From a checkpoint of a small image classifier: adamw at rate 0.0014.
Rows from block 6 of a small image classifier, named by matrix and row number. Rows with one number belong to one channel. Each number is 128 + 32 x the weight over its row's rms, rounded and kept within 0 to 255. All counts start at 0. Numbers have three digits each.
After each channel's rows are labels from the 100 images, of 14976, where the channel reaches its highest value: "strongest on" is what is common among them; "peak at" is the part of the image that holds the peak. Only what is clearly more common there than usual is listed. The data: streak pictures of flow and ridge fields. In brackets: how many of the 100.
# convs1: grouped (5 groups) 3x3 conv (model.blocks.6.convs.1.weight, 160x32x3x3, standardized in use, each kernel summed), inputs within the group 0-31
# convs2: expand pointwise conv (model.blocks.6.convs.2.weight, 160x160x1x1, standardized in use, transposed), outputs 0-53

convs1.127:133162120165141118099083053124146147136103142224120136118138104126113121142080150073135129101076
convs2.127:099057097144139120114116137105106152163117079140114148099073142100129117110094111090055087121137079123128094112116108083097080125110087108116162071072099096153158
strongest on: saddle (89)
peak at: centre (62)

convs1.38:159146173161059084130155080132142102095135143085095151139118120127096149144072074110090164087121
convs2.38:094048109125140205184158140108100117119187148158126117095129108122125182139112138117065104188136117164078132157148077103080114122117077090135145109105099113132130
strongest on: parallel (59); waves (39)
peak at: top right (32)

convs1.49:137176148152117080174168157131157121142181165114108155136096085200110125169134098125094169115170
convs2.49:171143064162128151142146139140086127097144142135078152185117089114156134123187168203144124174140201157159152158119075115184122191147122187158116116139161151167096
strongest on: waves (46)
peak at: bottom right (34)

convs1.30:158122152075143122126148149131125124160154089140157125046104160159051146136165133149159170083158
convs2.30:144110133173118175109113087100151114136117143096152089050127125108126088124128069148144136117138094075110121094122067125117126110130095058117150110102172117090075
strongest on: waves (100)
peak at: bottom centre (36)

convs1.83:139133115101078174103131176121139142154102126131151138098103080071113098134090149091115028125110
convs2.83:106105099154115216187086153146086079158093133080113115155160100089143105149095137128154108176074168137133122126074137084142104119121100186130079145113101071074164
strongest on: turbulent (57); pair of whorls (25)
peak at: bottom centre (33)

convs1.0:100077133088132120088105169118110107134124104147100134091115149172112096099195078145153150097204
convs2.0:130124125158142123109164136166119156104176181163106146130085145172102165129154140146195108131129111124085140059071109097086170166119190131103156164153155178177141
strongest on: waves (51); turbulent (31)
peak at: bottom right (38)

convs1.23:112144154119088130108095140103125145145110080174114114120172139160111073068176075108130171105191
convs2.23:097079190184186137145147171108160168144120142126179179109113200132129099151166139193112108139142163182118111206117115142102114129136164109122134120147132173148153
strongest on: waves (82)
peak at: middle right (29)